python train.py --image_size=64 --num_classes=[5, 12, 32] --norm_position="pre" --inner_norm=false --residual_init="none"
Rows from block 8 of a small image classifier, named by matrix and row number. Rows with one number belong to one neuron. Each number is 128 + 32 x the weight over its row's rms, rounded and kept within 0 to 255. All counts start at 0.
After each neuron's rows are labels from the 100 images, of 14976, where the neuron reaches its highest value: "responds to" is what is common among them. Only what is clearly more common there than usual is listed. The data: rendered rooms with furniture.
# fc1: MLP up (model.blocks.8.mlp.fc1.weight, 480x160), inputs 80-159
# fc2: MLP down (model.blocks.8.mlp.fc2.weight, 160x480, transposed), outputs 80-159

fc1.160 [157 129 156 150 124  98 111  98 161  88 158 181 158 119  67  92 180 175 131 100 153 177 133 109 138 118 117  76 157 155 149 160 102 131 119 150  78 168  72  67  73 113  83  69  91 161  78 105 133 100  71 172 168 168 147 157 182 175 142 164  61 185  55  95 171 112 114 146  96 148 125 105 135 100 138 141 124 114  79 161]
fc2.160 [140 136 129 135 103 216 160 145 148 184 143 148 135  99  92 112 179 137 121 125  89 127 134 114 146 166  63  89 104 145 138 153 130 190  75 125 109 152 168 118 169 116 178  93 138 121 136 164 121 151 221 113 141 134 102 143  74 207  74  97  95  98 141 125 103 133  93 116 145 121 144  90 132 109 116 126  98 101 139 104]
responds to: sofa; largest object: sofa; count: four

fc1.22 [137 121 159 171 115 111 144 197 102 140 157  96 101 194 158 163 148 120 116 124 140 139 141 155 160  89 102  71 132 124 116 116 153 107  94 103 126 157 133 183 126 145 147  76 109 160 176  52 119 149  76 177 121 161 159 119 168 114 127  87 129 100 110 149 139  93 122 175 186 147 130 111 108 181 102  91 114  85 174 114]
fc2.22 [139 158 173 198 135 144 100 135 111  86  71 127  90 179 179 166 115 129  99 107 144 133 127  96 114 150 100 150 125 150 115  79 152 134 166 172 113 168 134  82 116 156 129 159  90 130  85 149 107 173 111 143 106 143 147  79 115 167 146 120 103 164  86 140 143 139  87 114 151 198 159 142  96 119 100 100 128  91 100 179]
responds to: dog; largest object: dog

fc1.149 [111 108 144 128 101 138 140 151 143 177 106 170 108  77 157 115 134 151 106 219  99 151 162  64 103 123 152 152 125 111 119 120 136 148 131 175  76 144 140 119 115 199 138 120 103 127 154  86 101 152 116 144 143 173 152 153 183 123 129 123 166 146 150 156 170  90  81  79 114 148 120 103  98  82 125 106 103 160  91 174]
fc2.149 [114 238 136 119 119 182 129 154 149  92 123  81  89 115 171 137 138 125  91 165 129 121 116 123 138 127 130 110 137 117 142  83  93 119  92 124 171 112 158  91 169 136  72 209 144 101 184 134 133 175  96 129 174 128  96  97 131 119 178  66 138 120 119 166 159  99 107 128 121 161 127 145 152 110  94 140 164 137 174 127]
responds to: count: zero; floor: veined

fc1.91 [104 120  73 131 129  93 140 117  79  89 144 123 133 109 169 140 137  61 159  70 131  62 134  73 118 113 141 122 105  93 106 127 157 121 178 140 119 178 131 134  72 153 150 145 149 153 101 141 162 129 162 171 150 115 172  96 172 104 136  94 115 189 165 111 126 154 171 117 100 115 102 128 170 150 101 133  68 146 167 140]
fc2.91 [146 138 150  80 191  97 123 121  87  67 127 119 205 114 151 128 136 168 231 130 163  87  81 162 170 185 121  99 125  98 141 178 119 135 135 186 120 111 129 127 183  90 129  96 105 132 135 103 147 122 134 159 158 142  98 181  95 113  76 162 108 105 124 116 152 147 148 139 151 137  99 179 143 168 106 118  80 130 183 127]
responds to: count: two; umbrella; floor: spotted; largest object: umbrella

fc1.210 [125  87 152 106 106 137  65  89  95 131 184 181 125 103  86 144 166 135  91 169  99 123  85 137  83 126 128 135 142 154 148 108 178 175 137 146 144 180  96 110 175 107 109 119 172 119  98 181 125  89 129 151 124 158 187  89 166 126 115 100 175 135  80 184 124  85 113  92 136 104  96 170 141 124 154 190 138 141 147  78]
fc2.210 [ 61 218 148  75  94  96  76 132 155 104 145  96 130 105 125 144 187 130  94 124 169  58 196 152 128 156 135 134 155  97 137 107  92 132 158 169 101 134  93 136  88 180  91 146  67 115 118 102  94 157 134 119 121 101 128 153 106 191 113 111 155 143 165 100 152 129  90 134 102 125 111 130 129 139 168  89 174 128  69  78]
responds to: count: zero

fc1.39 [156 116 113 106 156  77  97 150 120 159 127 119 178 142 150  97 140 135 153 154  90  89 100 118 101 139  98 152 117 106 128 137  47 106  95 125 169  70 153 134 181 144 131 189 120 140 131 172 127 119  81  98 131 111 150 174 132 101 125 119 173 173 134  72 138 115  56 157 123 139 197  94 129 119 171 136 150 101 118 118]
fc2.39 [120 164 120  66 148  70 123 135  84 143 136 158 129 164 120  99 198 108 166 114 154  89 192  62 181 209 146 172 117 137 145 106 152 163 137 127 101 111 103 129 103 182  74 137 143 118 109 126 119 154 100 100 131 115 121 160 179  74  69  88 112  85  88 181 161 156 129 171 147 144 141 141 171 107  98 132 128 110 103  67]
responds to: floor: marbled; floor: scaly

fc1.238 [139  96 165 170  83 139 155 162 140 148 131 191 172  83 106 158 153 116 151 136  98  60  86  95  68 106 141 109 116 107 132 189 140 120 167 156  92 117 136  97 124  97 150 122 130 152 131  92 155  99 132 135 142 113 117 136 177 110 122 108 151 153 106 146 143  80 164  39 131 144 155 156  85  78 129 174 159 133 202 201]
fc2.238 [114 155 122  97 127 157  95 110 122 134  89 142 181 162 175 130 159 126 169  95 148  92  44 129  63 145 174 143 102 157 120 140 170 153 114 163 177 148 106 176 181 122 153 163 172 140 141 138 162 155 115 123 150 173 135 123 129 101 129 148 133 136 145  81 150  78  97 144 131 114 153 177  97 175  79 109 128 156  93 160]
responds to: count: two; floor: marbled; floor: mosaic

fc1.388 [159 134 169 104 101 155  86 167 172 119 118  73  88 145 158  96 155 159 153 144  86  92 110 121 136 135 158 115 121 169 127 110 100 104 157  90 177 114 112 125 109 102  31  97 150 114 140 141  71 118  85 158  84 213 192 128 169  99 109 145 102 170  77  98  89 172 124 199 131 157 133 102 148 139 141 131 109 125 116 101]
fc2.388 [134 109 192 145 124 158 126 195  90  84 110 213 159 103  89 171 114 122 138 101  95 136  86 154 145 132 156 125 121 157 159 117 141 183 180  96 128 152 165 170 169 130 155 140 106 174 153 117 147 101 100 112 101 152 132 165  42 129 114 102 107 149 124 136 152  73 134 146  95 144 100 134  75 135  45 115 143 149 179 174]
responds to: chair; sofa; dog; largest object: sofa

fc1.429 [180 101 144 105  92 130 108 133 175 121 115  90 190 136  85  97 111  94 184 163  82 112 115 114 127 104 125 195 182 104 118 127 155 122 134 115 102 120  85 188 144 113 124  57 172 139  63  71 123  90 191  98 119 113 104  84 163 115 136  98 135 139 115 119  80 146 125 144 165 136 127 104 101 168 177 136 172 150 100  85]
fc2.429 [189 184 121 160 104 125 143 114 128 151  59  89 131 189  95 154 150  99 113 177 159  95 149 170 111 148 141 149 102  89 113 155 145 105 116 132 132 115  98 103 126 149 105 137 111 119 134 143  97 173 171 129  69 110 158 159 139 156  67 131 133 134 111 109 100 122  96 187 164 151 173 144 101 148 177 102 114 149 116  68]
responds to: chair; largest object: chair

fc1.450 [115 113 115  78  81  76  73 129  88 147 118  98 185 141 107 130 136 176 169  81 144 120 108 103 153 175 149 183 133  73 131 209  98 156 121 123 127 115 156 162  68 186 127 141 147 135 152 125 137 144 137 143 144  86 101 159 173 134 155 148 163 167  86 122 110  90 134 132  77 159 183 141 138  71 112 127 149  87 141 134]
fc2.450 [184 116  99  73 153  95 149 126  81 199 111 112 142 187 159  93 129  91 151  94 139 105 167 144 184 163  85 154 139 117 182 119 113 160 116 187 152 112 122 137 124 204  91 209 158  96 130 126 176 113 118  79  79 149 135 133 193  88  83 166 146  90 115 177 149 141 150 184 121 107 128 171 193  59 107 158  83 100 119 136]
responds to: floor: marbled

fc1.383 [179 136 173 103 139 158 107  86  79 161 115 167 103 168 125 117 108 158 217 189 134 147 144 101 185 104 151 146 120  99 122 172 122 158 107  61 116  72 161 112 144 168 106 143 141 109 149  89 100 162  88  99 156 119  82 231 106 130 120 194 191 116  94 198 149 101 167 187 110 122 143  85 143 130 151 152 116  54 161 131]
fc2.383 [134  96  90 154 147 162 129 152 118 136 116 140 133 140  61 123 129 100 120 166 120 151 157 148 164 149 137  92 144 125 152 148 135 102 176 130 199 131 104 128  45  37 113 151 114 139 145 122 123 127  40 222 107  97 151  83  50 132 157 135 165 126 142 151  81 194 138 142 154 122  78  82 123 210  87 102 194 120 113 124]
responds to: umbrella; largest object: umbrella; count: one

fc1.29 [157 173 159 148  44 159 161 135 112 102 181 140 123 133 173  48 151 146 195 150 197 106 115 109 145 182 160 120  94 162 147 113 100 120 121 133 171  93 173 203  93 132 115 110 165 178 128 176 111 132 105 122 107 116 111 152 136 125 133  90  59  80 141 148 135 105 112 122 132 136 113 143 141  87 105 153 104 170  68 161]
fc2.29 [133  88  99 121 177 120  66 118  89  93 128 142 135 135 136 131 133 185  83 101 157 194 193 111 134 143 161 115 186 151 161  98  99 157 112 102 128  80 120 121 166  94 169 134 175  74 179  69 155  63 170 168  87 161  60  83 145 127 156 193 117 102 112 102 149 110 101 105 127 161 130 127 102 166 113 108  61 100  97  96]
responds to: robot; largest object: robot

fc1.69 [111  91 116 108 131 131 117  81 117 147 106 118 151 157 124 105 111 148 189  65  86 138 112 137 120 172 102  99 161  89 106 110 104  89 121 114  71  54 130 141 119 148 132 167 152 122 151 106 146 120  74 133 132 109 168 163 118 100 159 135 124 175 143  71 236  57 136 112  96 160 144 101 111 138 206 145 146  93 179 159]
fc2.69 [138 171 142  64 119 106 129 101  87 155 112 194 193 149 121 159 127 100 254 127 132 108  77 142 159 139 122 171  95 128 173 124  96 195 153 174 137 125 119 160 161 158 131 130 138 117 155 127 131 111 117 102 154 140 149 199 100  77 148 132  74 163  68 148 166 163 135 154 165 143 104 127 164 110 110 129 121 129  92  83]
responds to: floor: marbled

fc1.311 [126 159  76 116 128 126 137 149 127 170 125 179 101 155 112 117 128 167 125  94 120 100 109 118 107 159 128 130 133 151 100 120 155 135  84 114 125 113 141 112 136  87 122 134 104 142 155 104  62 117 113  56  64  57 122 191 165 175 142 102 104  57 154 124 149 143 175 149 131 152  81 124 153 150 172 115 142 170  80 166]
fc2.311 [120  74 153 122 183 108 141 153 160 133 101 159 104 156 154 116 134 131 107 142 117 126 162 150 121 122 163 149  56 142 146  48  98 182 146 134 135 126 174 200 144 168 148  76 137  72 102 105 128 137 175 122 128 119 139 143 130 121 121 120  88  74 123  53 133 197 130 151 124 103 112 107  62 173 191 102 104 144 101 105]
responds to: robot; largest object: robot; count: one

fc1.447 [145 112 136 139 119 124 116 138 109 121 103 131 110 156 167  57 216 178 142 119 116 142 170  89  79 123 116 167 174  66 135 137 102  33  84 160 105 115  98 148 136 132 124 141 121 128 134 155 178 142 107 113 113 131  98 127 156  53 179 189 166 191 171  98  96 131 134 165 117 111 153  79 161  66 138 147 114 112 131  75]
fc2.447 [153 123  96  97 171 160  94 121 116 109 100 140 131 166 102  54 150 134 183 163 129 146 134  89 134 199  87  74 137 115 153  65 134 129 153 176  83 132  84 115 104  94 128 142 146  98 170 102 160 118  86 136 111 110 137 118 124 113 121 166 105  77  80 135 121  65 106 178 213 139 145 145 161 100  96 118 175 144 148  74]
responds to: count: zero; floor: marbled; floor: cloudy

fc1.218 [132 137 148 104 176 109 130  98 161 121 139 126 146  86 145 137 131 154 109 144  72 162 148 150 122 202  77 114 182 142 144 113  95  74 104 132 131  94 155 121 191 116  78  67 114  85  79 161 125 150 137  94 166 125 150 139  95 114 154 161  87  54  61 109 166 133 136  99 140 112  95 174 118 106 152 166 122 135 180 137]
fc2.218 [118 126 104 100 116 122 178 107 152 120 105 145 131  99 101  92  79 129 121 126 167 122 133 147 141 184 143 150 156  48 148  88 124 140 181  89  86  68 153 104 173 137 160  72  51 149 118 133 157 112 192 107 121 168  77  92 175 125 121 143 123 187 134 146 158 121 118 198 121 168 128 142 125 146 161 164 156 123 123 128]
responds to: wallpaper; count: one; count: zero

fc1.331 [131 116 154  99 164 143 186  95  89 154 125 157  76 153 143 134 122 200 102 105 154 159 159 115 204 169 131  94 127 155 137  92 127  76  68 170 122  58 150 175  70  87  97  25 159  82 141 115 129 124 121 127 101 158 181 149 107  89 136  62 106  59 138 104 146 116 101 142 124 135 119 151 146 100 142 153 129 145 139 136]
fc2.331 [122 179 132 140 156  90 110 109 100 147  87 193 120 148  96 105 187 120 114 162  84 165 185 143 108 152 173 132 142 126 133  97  98 150 214  96 125  83 169  80 114 116 120 139 100 111 116 116  97  81  88 132  98 100  78 125 176 125 108 150 127 103 148 119 152 159 186 125 123 160 114 155 136 130 168 194  80 161 113 150]
responds to: robot; largest object: robot

fc1.329 [ 91 101 181 111 144  73 145 151 153 135 130 152 154 129 111 115 111 112 188 130 121 165 138 156 137 104 149 192 112 110 122 134 103 137 186 169  67 145 190 120 133 133 108  90  85 155 125 118 166 108 103 157 109 145 153 125 171 135 140 132 202 137 164  90  56  66  76 134 169 123 168 153 131 146  79 105  72 153 127 140]
fc2.329 [111 144 146  96 146  91  75 105 110 148  75  98 139 178 167 120  25 118 107 110 128 107 134  86 119 143 164 220 113 176 135 129  92 104 142  83 166 134 184 147 143 151 119 142  77 185 103  91 123 186 113 107  32  70 144 121 141 133 159 160 126 107 120  77 100 125 152 124 100 133 159 140 158 124 151  60 124 108  87 148]
responds to: count: zero

fc1.381 [166 119  97 141 163  85  95  78 104 143 146  95 112 134 192  90  87 112 142 125  94 127 143  72 175 153 177 139 137 126 165 110 136 101 161 157 105 103 127 111 183 110 127 130  91 171 166 142 118 145 133 140  84 132 109 149 123 153 141  59 167 172 176 138 243 128 158 170 122 141 131 190 147 121 146 103  86 140 129 154]
fc2.381 [ 83 176 126 170  94  95 172 181 163 140 127 174 126 125 128 114 114 131 171 161 128 126 141 164 131 127 112  67 139 102 181  96 117 147 123  90 123 150 139 144 123  84 130 146  28 133 139  87  87 164 125 191 166 112 144 111 146 122 106  60 104 135 167  90 116 132 120  70 115 151 164  95  55 155  94 146 145 140  90 120]
responds to: ladder; largest object: ladder; count: one

fc1.407 [157 147 204  96 120 133 146 105 175 123 108 130 128 159 148 103 108 117 148 187  95 148 105 131 175 101 109 151 152 136 125 128 158 140 102 106 128 136 151 144 107 135 136 170  99 150 118 135 165 107 121 154  64 105  97  85 124 119 150 122   7  92 144 117 114 207 118  84 174 126 136  92 168 145 172 100 162 104  77  64]
fc2.407 [108  88 178 150 115 167 144 146 165 114  92  85 156 163 159 123 145  76 165  12 149  88  95 126 163 131 141 119 136  85 158 128 141 104  74 158  80 129 139 135 134 195 111  94 127 104 166 135 130 131  75 106 138 171  95 132 145 159 184 121 127 149 145 129 120 164  75 161 120 115 130  93  68 177 138  94  92 151 122 117]
responds to: floor: spiral; floor: rings; largest object: umbrella

fc1.126 [ 97 136  69  91 115 187 131 118 164 132 111  97 105 130  91 120 119 184  84  83 101 155 192 160 129  83 169 167 140 116 101 140 194 182 133  98 187  98 118 180 173 151  90 179 120 145  95 101 141  62 114 111 154 106 130 158 157 125  74 136 153  93 154 181  94 157 167 162 150  72  96 106 137 151 109 111 105 165 114 176]
fc2.126 [139  71 115 135 145 172 122 167 153 112 107  89 114 132 121 160  77 113 129 105 122 141 141 124  78 191 156 153  20  53 169 149 141 172 150  55 112 103 131 135 111 102 141 202 155 169  87 108 120 207  88 129 150  89  91 148  99 181 130 140 134 117  62 154 146 117 107 103 180 112 143 112 135 159 145  91 158 163 127 122]
responds to: dog; count: four; largest object: dog

fc1.188 [101 105  97 113 173 132 102 195  80 117 148 128 114 111 163 158 120 149 191 102 149  92 162 128 146 167 124  78  74 177 128 134  85 164 176 107 140  91 121 154 100 145  71 112 115  88  81 145 156  95 136 121  98 143 151 117 135 133 161 134  75  99 149 121 142 142 206 138  88 130 153 122 110 134  95 146  76 147 100 203]
fc2.188 [157 111 159 123 127 133 193 142 140 107 164  80 152 112 123 115 124 177 101 170  60 156  79 126 156 100 134 113 100 128 142  73  93  87  72 157 149 118 128 128  90 110 109  97 136 165 202 106 171 106 153 123 106  99 152 188 163 113 176 158 131 155 123  97 160 113  89 116 151  97 174 170 100 104  99 114 110  66 121 107]
responds to: count: two; arch; largest object: arch

fc1.59 [ 62 125 125 161 180  89 164 158 147 137 140 101 128 129 170 136 141 189 128 107  72 121  88  97 164 125  94 139 188 229 196 143 116 124  70 112 108 168 120  98 108 131  79 114 161 164 117 107 146 144  88  95 147 117 156 138 139 146 175 177 140 204 145 113 134 146 119  67  99 134 151 109 126 141 122 124 101 170 154 141]
fc2.59 [119 104 167 156 178  77 162 145 191 149  88 149 133 163 112 106 182  79 119 147 102 143 176 133 141 107 133  58 132 160 144 125 123 108  75  84 132 144 167 125  95  88 134 153 117 111 140  82 137 151 185  75 116 146  70 139  32 140 132  86 124 178 103 137 135 163 133 185 107  83  86  78 137  48 149 155 114 105  78  66]
responds to: umbrella; count: two; largest object: umbrella

fc1.478 [122 128 148 138 157 125 165 128  97 118 126  21 167 151 141 167 146 107 131  70 142 185 137 160 162 128 145 107 138 170 205  90 147 138 136 162 158 146 142 140 151 121 131 151 201 139  63 115 157 109  84 119 144 147 134  83 131 141 114 114 112 120  94 124 191 150  99 128 156 194  85 175  74  86 101 100 151  89  97 167]
fc2.478 [119 164 127 131  85  89  67 140 136 125  76 104 151 143 134 102 137 131 102 118 101 137 139 139 129 103 154 159 161 101 135 106 117  64  96 108 190 179 141 128 186 152 172 143  97 142 161 168 179 167 147 115  69  77 118 113 103 141 128 100 139 105 104  95 159 159 128 104 128 131 126 149 120 130 145  92 147 145 124 169]
responds to: floor: dotted; count: zero

fc1.17 [142 114 143  91 102  73 146  93  56 200 189 167 155 163  95 107 148 169 113 109 112 170 136 200  94 133 103 133 149 176 107 145 150  85 138 159  86 150  97 119 155 127 181 116 127 117  89 119 166 100 126  96  85 106 112 140  83 139 104 130  99 155 157 140 142 133  94 164  83 132 154 167 132  60 146  94 162 203  82  74]
fc2.17 [113  88 148 135  79 117  36  90 163 187 148  99 100 152 166 162 162  75 174 123  66 157 185 122 125  98  91  90 159 154 134 123 112 156 119 134  77 158 107 114 127 102 112  85 125  96 195 167  83 187 160  69 142 145 139  99 182 129 155 115 113 106 154 105 198 109 110 105 124  98  98 147 100 130 100 126 150 119 108 173]
responds to: floor: wood; trophy; largest object: trophy

fc1.15 [129 142 100 151 138 164 140 134  78 223  90 136 166 139 153 132 169 134 173  91 118 126  88 148 142 103 131 139  89 112 152 117 137 180 105 118 154 127 116 161  93  97 135 119 190 143 145  99 133  87 110 101 135 142  89 161 195 189 141 159 144 145 127 151 117 154 121 149 119 122 121 168  84  91  70 107 142 164 139  97]
fc2.15 [121 126 112 167 106 135  74 150 108 153 141 187 158 138 106 138  71  98 180 110 183 129 185 116 149  64 143 104 153 163 127 183 105  96 113 120 148 199 159 168 136  99  77 101  92  92 213 140 158 129  87 128  69 120  99 123  95 103  92  97 142 116 140 168 165 136 163 133 155 125 118 106 112 162  98 177  92 161 118 129]
responds to: umbrella; count: two; largest object: umbrella

fc1.182 [100 176 147 134 118 154 157 182  79 150  70 155 113 124 148  70  92  86 122 169 168 158 119 182 106 126 154  88 122 120 152 182 149 155 157  84 179 119 159 109 135 114 157 112 173 147 179 126 126  81  98  94 113  61  71 102 123 148 130 117 122  84 111 133 117 147 121 155 128  88 107 125 135 146 118 124 112 129 145  89]
fc2.182 [139 124 105  64 146  99 120  73 113 145 112 117 158 138  94  95  94  88 165  90  88 105  85 100  96 172 115 137 162 183 194 142 192 142 204 129 112 141 140 112  75  95 136 145 107 151  99 111 131 148 136 205 148 154 118 167  85 162 150 136 134 132 121 143 140 158 122 117 140 124  53 123 161 137  90  76 127 119  85 114]
responds to: count: zero

fc1.108 [162 117 147 109 227 148  99 112  69 111 108 170 117 202 149  98 116  82 106 103 113 125 108 109 110 117 136 167 173 119 133 151 139 121  28 101 117 131 137 146 129 132 107 160 186 106 138 143 116  86  86 156 122  85  60 110 157 178 136 120 163 127 131 127 190 111 149 130 117 134 165  81 174  99 122 121 126 133 119  69]
fc2.108 [132 114 113 179 128 107 156 119 118 158 189 145 194 124 145 145 135 139 171 149 128 180 127  75 156 168 141 113 136  65 158 164  83 124  83 150 175 160 145 114 124 102 201 127 130 183 127 111 143 115 138 148 156 113 143 159 132 135 135 126  82 143 108  65  67 140 142 110  89  93  74 117  92 197 128  92  38 114 150 149]
responds to: floor: wood; count: zero

fc1.338 [166 126 170 157 152 133 104 146 113 151 164 130 152 117 132 111 168  92 178 113 111 136 191 145  63 170  90 122 113 142 136  75  90 115 181 120 173 110 150 114 106 133 122 113 149 166 143 125 141 165 215 114 176 133 139 162 143 138 110 145 139 198  71  83  88 150  70 156 112 105 104  91 167 144 118 158 142 130  84  94]
fc2.338 [139 128 122 172  77 115  86 108 165 226  98 113 145  94  88 159 144 147 107 166 135 179 136  73 157 110 150 116 114 141 124 175  62  78 151 155 163 179 192 141 171 107 148 109 134 159 158  71 108 122  92 134 118 120 139 104 105 131 123  83 141 101 151  95 138 106 151 162  76  94 174 163  89 111 110 116 176 172  79 165]
responds to: sofa; largest object: sofa; trophy; floor: honeycomb

fc1.159 [ 87 176  93  89  67 132 147 163 207  99 127 121 143  92 114 198 134 168 127 125  79 131 127 106 114 143  74 160 144 148 114 147 142 195 111 141 110  69  79 104 110  87 103 118 154 112 168  80  58 118 164 152 125 143 101 167  89 112 140 153 159 162 145 106 178 123 104 159 160 137 128 113 115  45 193  98 128 114  84 152]
fc2.159 [109 149  87 142 178 105 169  62 161  92 102 113  74  50 116 156  90 105 162 142 200  82 109 119 112 144 115  97 135 106 146 133 157 145  72 138 121 154 148  77 155 142 180 147 139 182 126 167  86 166 138 144  85 187  90 181 139 127 122 148 119 116 162  91 120  82 183 105 109 130 173 120  99 113 101 156 101 144  74 106]
responds to: umbrella; barrel; largest object: barrel

fc1.275 [181 148 124  98 147  40 163  81 134  73 122 113 139 140 114  91 162  97 125 103  82 166 143 140 134  96 167 101 192 171  83 107 166 159  94 136 156 126 114 112 127 125 141 175 154 185 139  89 134  73  85 105 120 135 162  96  71 155 177 132 137 150 138  99 146 164 119 157  89 109 180 137 122  95 174 122 123 144 106 113]
fc2.275 [ 95 154 137 124 132 139 185 130  85 149 144 105 119  66 121 183 139 139 111 133 111  92  85  97 148 140 120 146 124 112 103  97 145 203 192  96 122 125 186 135 150  91  79 168 155  97 163 136 132  86 159 113 107 118 109  69  12 174 134 118 173 136 130 127 130 135  98  84 173  72 166 123 123 170  65 153 146 101 148 163]
responds to: count: zero; floor: cracked

fc1.99 [ 75 124 131 170  84 147 137 103  99 153 112 151 101 122 127 132 106 199 153 128 113 179 160 163 177  74 147 132 146 165  84 190  63 132  89 139 167 126 155  89 160 172  98 100 102 115  85 177  95 145  51 111 122  70  90 111 146 121 119 124  93 188 170 118 106  97 125 121 148 114 180 131 145  97 131 152 164 117 184 176]
fc2.99 [104 129 146 139 131 118  89 140 164 128 127  97  85 146  62 121  85 179 128 154 189 133 139 137 129  83 130  88 111 112  94 122  76 105 102 115 131 136 112 148 138  87 120  89 195 160 116 178  65 132 133 101 142 163 157  88  94 127 136 157 140 192 158 104 144 117  91 132 108 144 101 111  93 164 147 168 136 111  58 107]
responds to: dog

fc1.172 [119 170 132 116 103 102 141 111 162 110 138 143  50 140  62 134 135 157 130 140 157 150 172 110  81 101 103 169 123 109  99 102 104 127 106 137 133 155 133 169 121  78 110  81 136  98 136 121 140 164 123 149 126 125  79 119 107 129 125 108 131 131 159 195 131  86 112 120  96 152 138 134 139 100 128 156 136 157  91 116]
fc2.172 [107 115 162 122 141 148  84 128 103 141 157 135 215  86 162 130 106  81 139 116 124 142 117 194 179 145 172 111 149  84  72 151  88 123 145 179 121  87  70  75 151  93 108 164 169 154  99 158  53  65 151  92 171 125  96 147 150 131  80 119 114 156 164 157 155 145 134 171 141 100 153 145 155 124 144 126  91 152  84 144]
responds to: robot; largest object: robot; barrel; largest object: barrel

fc1.107 [118 152 137  98 130 112  72  91 124 157 128 113  90 167 121  90  65 206 162 138 157 185 142  91  84 128 106 129 143 136 131 180 113 135 144  53 134  74 156 154 183 103 122  65  83 147 155 109 126 114 108 102 149 183 168  94 113 128 152 136 169 121 133 106 112 120 129  75 134 173 175 124 136 145 173  90  93 179 112 138]
fc2.107 [130 108 161 118 157 235 175 149 115 112 125 149 114 149 146  95 199 172 104 149 116  89 129  87  95 123  89 136 154  61 135 180 128 158 109 117  83 148  98 110 133  42 183 110  91  80 126  95 110 109 177  96 110 143  90 126  66 149 170 120  96 108 174  77 116  77 115 113 142 136 139 160 136 149 154 100  59 124 148 137]
responds to: dog; count: four; ladder; largest object: dog

fc1.90 [148 120 122 126 143 173 154  81 127 116  65  83 153 121 136 118 122  84 181 109 154 136  89 134 100 115  93 117 148  21 156 102 108 178 145 154 144 154 141 122 179  71 152 188 134  79 176  72 110 142 114 112 119 125 186 100 160 123 120  81 136 143 129 103 166 119 182 123 121 163  93 134 149 143 104 171 123 153 146 137]
fc2.90 [170 126 164 153 132 140 146 136  95 136 136 129 124 155 135 145 129  94 135 163 115 129 142 129 137 170 172 127 114 127  63 148  97 125 147 111 108 172 117 127 140 113  50 103 120 155 126 106 100 105 116  86 110  76 133 124 128 181  95  74 169 106 142 124 130 175  74  96 204 151 171 112  93 135 108 115 158 137 127  98]
responds to: chair; count: two; ladder; largest object: chair

fc1.389 [ 97 160 141 130 143  86 143  50 182  84 104 140 154 126 139 131  99 181 148 186  92 112 125 127 150 123 140 135 103  90  90 129 123  90 137 181 130 114 104  88 153  88 100 112 105 141 166 147 140 123 173 122 129 188 104 120 165 121 124  14  89  93 149 139  82 144 158 146 114 198 148  99  99 141 212  95 143 173 105 128]
fc2.389 [ 84 126 125 106 111 108 128  69 150 163 130 105 166 141 144 177  97  82 201 127 114  99 113 102 142 162 144 120  92 129 185  99 166 125  70 149  78 133 150 185 165 138 117 133 143 142  93 134 137 154 148 135 117 169 127 175 128 130 106 124 129 166 116  54 100 126 188 162 140 205 161 102 160 110 117 106 104 186  85  56]
responds to: ladder; floor: furry

fc1.284 [173 121 122 137 158 102 116 169 123 176  79 140 117 103 163 209 169  67 111  58 134 163 107 115 103 153 147 145 136  97 120 126 169 154 108 124 163 126  93 132 123 157  97 133 146  62 184 100 127 127 126 201 164 225 126 107 168 139 155  86  99 132  84 138 102  68 141 119  98 149 178 150 150 113 129 156 143 127 108 144]
fc2.284 [103  87 163  92 108 186 157 208 139  90 163 129 143  85 109 161 134 100 150 129 112 160 138 129 138 115 123 117 187 120 144 166  98  90 134 127 116 134 122  91 196 107 111 108 106 176 208  67  95 135 135 145  91 165 115 114 123  81 135 150 145 140 158 182 151 134 147 155 149 177 116  98  60 151 163 136 150 171 120 106]
responds to: chair; largest object: chair

fc1.295 [179 134 180 106 167 127 147 121 115 144 148 164 189 100 154 115  81 131  93 105 119 107 117 117 151 161 102  97 119 159 207 149 146 156  58 106 108 151 128 133 124 119 107 154 165 138  81  78 146 168 124 148 107  87 102 149 195 143 136 129  86  83 123 102 163 148 133 156  60  80 109 143 158 163 154 138 145  98 124 156]
fc2.295 [ 89 143 136 120 117 108 119 122 144 114 141 174 194 106  95 149  69 168 109 102  59 154 150  85 127 133  53 130 193 113 139 186 158  86  57 157 117 126 130 133 163 153  98  72 124  56 114  70 148  92 163 132 147 120 197 149 109  91 164 144 116  92 180 118  66 156 125 165 119 146  95 159 123 149 135  98  79  78 118 114]
responds to: wallpaper; door; count: zero